Weights of a small audio captioner: decoder activation quick_gelu, 19900 steps.
Rows from block 7 of the audio encoder, named by matrix and row number. Rows with one number belong to one channel. Each number is 200 + 30 x the weight over its row's rms, rounded and kept within 0 to 999. All counts start at 0. After the name is the row's rms in percent of the matrix's.
# convs0: first width-5 conv (encoder.blocks.7.convs.0.weight, 144x144x5), inputs 14-27, a 5 kernel for each
# convs1: second width-5 conv (encoder.blocks.7.convs.1.weight, 144x144x5, transposed), outputs 14-27, a 5 kernel for each
convs0.8,100,197,216,200,234,251,215,214,181,216,216,217,217,218,210,148,167,188,195,184,186,195,222,167,171,209,185,185,184,213,186,215,175,170,206,186,243,164,181,169,181,243,168,129,142,155,152,174,196,152,169,210,190,200,205,210,143,213,215,208,213,202,167,203,161,181,182,206,213,220,165
convs1.8,103,165,174,194,169,141,190,183,158,188,225,173,216,199,211,208,230,210,223,220,235,170,243,224,207,246,202,164,180,190,210,188,217,203,202,172,156,137,160,211,214,173,209,187,185,236,204,225,219,227,242,218,205,187,201,170,181,170,167,191,205,182,187,190,221,223,238,217,200,208,180
convs0.9,101,248,201,243,237,276,191,187,172,182,204,183,162,215,193,170,133,128,204,287,255,212,191,215,219,200,204,179,168,207,215,195,185,193,219,234,202,210,241,222,188,201,189,218,226,220,159,206,192,225,255,206,188,184,169,191,187,257,228,245,249,209,178,161,143,192,258,236,197,199,238
convs1.9,098,188,207,176,167,219,159,188,205,197,218,225,179,124,93,153,196,224,235,264,223,110,139,193,199,263,193,186,222,210,207,184,206,190,166,220,135,150,227,224,203,158,170,150,164,232,173,193,215,221,222,205,225,210,219,202,151,179,228,227,215,224,165,230,216,187,170,147,174,171,152
convs0.10,101,150,247,162,172,254,141,189,205,234,256,219,219,216,192,171,134,147,206,192,189,155,216,205,201,188,193,209,217,218,274,151,165,248,230,239,269,238,201,228,245,201,199,228,208,185,179,210,197,168,179,181,200,205,192,168,194,209,206,194,197,201,153,164,182,214,165,175,152,216,189
convs1.10,099,220,198,185,196,182,167,201,192,271,243,206,216,209,183,193,143,171,237,199,138,249,202,202,166,164,225,198,188,213,256,173,173,179,214,253,160,149,203,214,237,256,200,185,215,164,217,107,135,172,190,245,244,210,222,212,191,186,205,218,214,166,168,167,171,178,234,215,186,151,170
convs0.11,096,199,173,146,202,199,214,132,142,144,245,205,215,187,124,138,182,206,176,148,124,201,195,213,176,186,262,235,210,181,182,256,192,223,215,198,205,201,176,238,224,191,166,193,214,234,175,175,153,187,209,168,167,176,199,221,196,246,225,235,210,192,186,195,128,143,157,213,264,220,226
convs1.11,097,180,202,239,227,161,131,102,103,138,135,143,160,194,210,205,174,193,210,222,226,172,168,168,214,254,217,207,211,188,207,194,206,207,180,204,192,194,171,132,197,247,249,233,186,170,215,248,225,200,205,193,145,183,179,188,183,192,236,197,178,200,214,193,177,193,132,161,201,194,192
convs0.12,100,196,179,168,210,218,215,189,206,163,172,216,201,203,218,207,220,242,220,255,160,251,210,240,200,146,227,211,217,226,273,134,143,196,228,253,218,241,204,200,189,215,230,203,153,148,167,199,182,171,204,186,206,215,217,194,158,167,183,210,202,174,165,223,227,211,135,171,181,189,205
convs1.12,098,175,179,172,186,175,226,197,193,213,207,195,218,183,152,141,198,250,227,211,217,171,198,228,253,252,192,168,224,201,224,206,198,176,163,153,184,196,234,187,184,213,217,278,311,283,195,196,172,192,181,204,193,208,240,161,254,203,224,232,198,183,233,214,214,194,240,225,232,196,185
convs0.13,100,195,192,180,200,189,191,222,227,218,199,189,185,204,196,184,193,187,184,209,249,206,223,201,173,207,241,238,208,165,96,197,189,148,149,189,184,195,171,192,206,174,180,196,199,236,161,165,185,160,174,97,172,175,181,186,251,206,219,171,173,230,176,275,246,253,224,186,193,149,125
convs1.13,102,192,207,201,200,237,185,184,214,200,178,235,233,153,174,224,179,219,188,165,160,194,209,216,202,171,203,226,175,178,146,222,204,197,206,227,129,207,224,248,236,181,209,220,218,216,192,184,171,158,147,203,242,192,184,192,179,163,184,159,148,222,221,167,214,190,272,222,214,222,175
convs0.14,099,224,201,159,210,201,223,199,216,185,201,203,198,193,170,204,174,227,223,171,239,208,206,213,167,196,227,149,203,219,232,136,222,221,174,238,240,167,124,237,185,152,198,236,156,133,247,192,195,209,184,244,232,207,217,187,222,187,169,184,211,172,176,200,210,218,172,137,202,242,145
convs1.14,100,158,204,206,227,176,132,149,176,207,198,227,160,158,188,175,156,144,195,221,196,199,203,235,197,181,179,225,198,194,164,138,124,169,204,182,167,206,153,219,265,203,219,193,204,243,141,156,242,201,235,226,208,206,176,161,116,185,201,190,215,166,181,224,178,219,186,203,213,112,163
convs0.15,100,203,182,185,222,151,195,203,225,210,214,186,170,185,163,147,223,178,189,215,213,190,208,195,201,220,170,195,157,174,176,196,188,172,224,212,148,151,144,162,167,173,188,222,195,200,203,214,186,219,227,195,226,156,178,187,211,252,174,153,235,222,220,208,221,180,251,196,176,164,181
convs1.15,106,213,224,179,132,196,171,170,207,191,188,186,203,161,134,174,209,192,174,220,243,183,137,182,224,196,168,193,205,242,175,222,199,185,159,209,215,197,184,130,198,180,175,192,207,211,144,190,225,229,189,173,232,179,164,216,202,148,163,180,176,240,152,178,195,205,205,183,171,201,262
convs0.16,099,204,235,204,219,240,201,208,245,194,182,239,207,199,193,180,230,216,227,240,244,222,188,196,213,179,178,246,222,151,177,224,194,224,201,159,226,169,179,175,196,252,187,138,164,175,222,190,175,229,246,246,194,256,205,142,252,192,176,242,273,200,207,179,152,182,255,218,176,163,252
convs1.16,101,255,228,218,179,212,188,114,151,139,176,159,158,177,174,197,256,217,221,163,186,230,193,209,209,257,241,194,200,168,193,267,179,210,155,165,170,193,236,214,146,235,167,228,228,162,224,250,157,209,249,196,178,191,181,200,135,173,177,164,200,203,198,231,172,224,167,202,212,167,205
convs0.104,099,235,192,201,201,202,193,211,219,177,161,187,192,167,205,169,192,172,225,246,225,201,199,200,199,242,219,163,172,215,189,274,185,187,201,162,199,171,198,166,224,222,208,191,166,170,175,210,216,188,162,194,216,173,176,146,188,166,169,205,186,205,184,176,227,198,193,188,199,181,268
convs1.104,100,193,191,186,201,209,188,231,173,164,164,196,233,240,191,188,249,232,196,177,211,227,218,221,249,216,195,275,249,220,216,219,240,151,154,180,198,158,219,144,157,197,213,209,210,220,207,224,226,216,198,139,172,209,211,165,181,180,216,210,224,154,194,181,167,237,238,209,178,162,213
convs0.105,100,233,215,192,178,206,213,225,217,215,212,202,173,140,162,188,216,223,237,202,192,213,213,182,167,177,208,269,209,223,224,246,242,160,149,177,205,179,132,198,192,235,244,189,200,254,192,167,213,199,172,236,209,159,208,232,196,225,224,183,197,208,201,219,234,190,218,203,139,245,220
convs1.105,100,265,230,203,197,150,211,166,199,190,210,56,106,105,211,162,241,138,206,198,185,190,211,161,188,158,218,143,175,211,163,212,245,202,217,175,206,205,181,211,235,202,194,177,176,198,245,242,174,198,197,131,203,222,179,205,172,148,164,208,215,227,215,164,179,186,186,219,198,201,242
convs0.106,102,198,215,238,232,211,240,212,226,192,225,268,192,151,144,199,179,169,161,226,201,171,231,209,245,213,189,221,198,196,189,237,193,233,205,163,207,171,176,155,233,199,164,158,189,170,204,189,196,232,257,171,216,196,212,218,200,166,181,209,178,202,181,140,184,187,255,191,170,210,203
convs1.106,101,181,161,186,146,119,228,195,223,192,188,248,223,221,178,198,261,208,210,231,189,223,241,213,195,194,169,180,193,210,206,254,235,186,177,166,207,148,183,178,181,259,225,223,231,193,263,241,204,178,215,206,233,216,231,218,212,195,261,199,192,229,223,183,199,232,202,192,240,204,202
convs0.107,101,243,188,204,219,250,139,191,205,219,247,135,165,178,204,209,175,178,209,210,224,166,200,183,191,214,158,171,164,181,182,218,190,242,238,254,223,162,198,249,215,118,146,156,153,178,155,175,190,237,181,167,161,210,224,193,190,218,203,176,184,130,170,152,178,144,114,123,178,177,180
convs1.107,094,149,156,199,216,211,183,209,208,208,185,200,231,235,181,198,167,162,147,167,191,197,209,230,200,216,222,201,220,185,197,134,148,169,175,199,184,230,204,210,205,227,161,178,162,176,138,188,233,219,218,275,229,202,197,186,184,179,177,192,218,137,203,233,297,197,219,215,244,205,217
convs0.108,101,188,184,208,201,176,203,222,167,219,182,162,170,179,201,226,236,224,171,185,217,238,237,178,177,171,214,171,191,219,203,208,192,146,154,184,217,192,229,220,208,136,181,210,195,213,178,188,172,207,165,192,213,146,150,162,181,191,263,243,199,185,231,224,164,185,223,265,260,209,193
convs1.108,101,235,247,228,194,178,219,184,199,187,180,159,167,184,171,180,197,192,185,200,185,246,233,219,212,195,167,133,133,166,180,206,215,213,165,143,234,245,232,153,200,189,209,189,170,226,244,231,231,216,228,250,242,199,214,194,218,195,212,226,242,264,206,160,193,206,256,205,226,253,237
convs0.109,100,222,204,191,191,260,228,218,225,180,159,209,199,199,211,204,247,212,210,158,179,191,190,147,159,175,238,225,185,235,223,281,234,225,191,165,172,210,175,197,200,223,223,207,221,213,127,145,139,193,246,189,150,188,214,198,259,248,218,210,235,247,225,253,212,151,238,200,227,203,185
convs1.109,101,221,208,205,219,203,229,173,180,154,209,145,176,188,125,168,220,190,140,185,218,198,189,192,245,236,230,193,164,214,225,182,208,212,183,191,211,169,178,184,242,150,181,163,190,245,170,194,177,208,187,213,191,249,190,155,203,168,141,177,237,200,193,200,247,190,219,181,146,184,206
convs0.110,100,188,190,234,232,206,180,183,204,202,255,241,226,216,253,216,203,189,208,209,206,279,205,199,172,171,178,238,225,159,157,228,176,206,214,196,199,202,215,212,230,200,216,216,187,174,205,126,167,189,184,183,247,204,202,218,177,155,211,177,187,193,212,187,143,148,289,260,176,180,199
convs1.110,099,178,164,173,226,193,191,205,196,227,196,178,218,187,184,179,245,247,245,233,232,171,168,168,214,244,179,193,216,183,150,164,197,170,180,232,195,207,199,195,163,220,203,203,224,178,184,188,181,210,231,182,250,248,209,232,195,203,230,226,202,179,196,197,178,215,220,206,187,187,151
convs0.111,100,201,196,187,187,202,153,210,203,162,158,203,218,231,235,255,212,232,234,231,237,197,200,202,237,208,193,223,216,197,212,250,247,209,224,236,150,152,206,178,204,186,189,196,195,145,242,224,194,156,170,167,135,143,192,171,216,222,222,214,197,247,179,205,248,211,168,144,182,208,159
convs1.111,092,187,161,190,250,250,191,140,176,196,181,199,205,203,191,188,250,212,225,216,180,264,219,183,185,208,171,159,170,185,163,225,227,164,210,199,158,188,238,204,194,223,218,212,216,200,255,238,247,204,201,119,176,167,175,226,203,165,175,182,187,200,224,208,217,190,187,183,245,191,152
convs0.112,101,166,190,216,171,150,242,208,228,258,215,193,196,178,172,197,154,189,219,224,191,240,221,221,221,197,238,208,207,243,218,233,195,210,176,234,196,174,156,175,190,190,179,183,204,236,236,200,255,243,283,185,177,172,213,234,177,254,226,199,228,228,250,176,199,207,217,239,256,269,252
convs1.112,099,162,175,187,164,211,200,213,184,198,199,152,174,183,178,207,203,177,156,127,205,187,166,198,212,198,197,213,198,163,166,190,199,188,234,190,178,197,140,164,175,234,178,204,174,161,200,159,177,195,225,248,218,176,180,170,223,183,179,202,195,238,218,237,228,196,235,228,182,168,233
convs0.113,100,185,190,183,163,121,197,198,254,253,213,218,197,197,180,129,136,201,227,164,207,186,196,169,161,200,177,176,179,185,251,200,214,206,134,185,142,126,188,198,212,222,197,191,185,208,235,187,202,241,225,234,227,236,251,167,204,198,163,165,158,224,205,215,206,198,242,202,197,208,201
convs1.113,100,189,156,177,253,196,191,194,213,171,188,221,192,136,163,172,217,187,177,175,122,200,231,217,208,210,229,220,217,212,215,227,180,172,182,233,159,153,206,192,184,312,208,231,240,208,214,190,159,203,209,172,194,182,200,197,158,182,154,195,222,200,170,221,232,224,243,163,184,187,201
convs0.114,098,158,195,171,199,227,238,221,216,212,190,180,191,205,197,171,158,211,175,173,195,196,210,200,175,238,204,255,199,225,189,215,247,194,172,252,195,199,169,249,187,160,139,222,209,251,161,159,203,216,243,164,213,197,200,196,167,207,216,155,199,181,199,193,170,194,126,148,207,167,113
convs1.114,106,181,166,180,188,175,172,234,200,207,219,205,181,232,213,228,184,221,209,179,166,132,206,196,229,194,133,185,177,170,187,145,174,195,209,229,176,186,198,194,208,188,215,188,153,161,216,182,212,171,161,230,210,175,159,200,231,240,169,174,153,213,195,216,225,208,221,206,210,210,238
convs0.115,100,264,232,218,211,164,213,189,243,210,203,231,264,189,173,173,222,206,192,178,158,233,194,199,206,185,148,160,218,213,211,307,217,214,176,186,116,187,195,177,187,243,207,192,179,172,203,150,168,166,213,242,179,166,189,232,240,227,235,233,194,271,222,225,163,188,211,194,181,222,141
convs1.115,100,162,183,247,211,169,247,202,191,210,170,161,183,200,199,200,244,175,198,212,209,223,222,192,225,227,221,167,167,160,183,199,231,200,218,195,204,223,210,208,248,225,202,198,214,207,252,249,212,156,175,125,116,182,188,172,177,188,191,154,170,230,234,181,144,192,168,152,219,195,207
convs0.116,101,212,199,192,153,184,226,219,210,213,170,186,245,253,248,264,169,238,249,185,175,208,214,202,210,228,204,202,176,168,167,196,188,211,230,247,128,150,124,149,168,197,191,193,211,229,135,174,190,194,224,181,176,172,174,188,197,212,207,170,160,224,210,194,213,219,212,210,208,218,177
convs1.116,097,223,176,159,208,209,215,203,219,220,194,185,167,189,202,212,180,192,222,251,233,153,191,200,188,152,191,201,244,265,225,170,178,187,209,226,232,214,192,158,169,157,183,215,234,231,195,257,189,218,242,171,174,194,181,213,217,207,185,162,156,181,200,165,141,178,198,214,227,212,222
convs0.117,098,214,206,188,202,226,222,235,236,193,220,213,198,203,170,113,199,210,193,194,194,157,194,197,182,94,232,246,276,229,160,189,207,175,177,239,143,170,199,202,199,161,159,187,196,183,162,214,212,195,235,176,229,226,165,200,92,139,174,161,170,171,191,183,208,196,183,155,174,170,176
convs1.117,098,174,190,167,218,194,233,242,228,206,177,196,202,187,157,132,225,209,233,189,151,164,174,171,174,148,176,196,178,163,157,215,213,207,193,156,177,181,209,195,153,237,213,167,217,289,182,216,199,197,189,178,194,177,181,237,196,178,166,168,145,221,172,175,219,247,237,221,233,202,232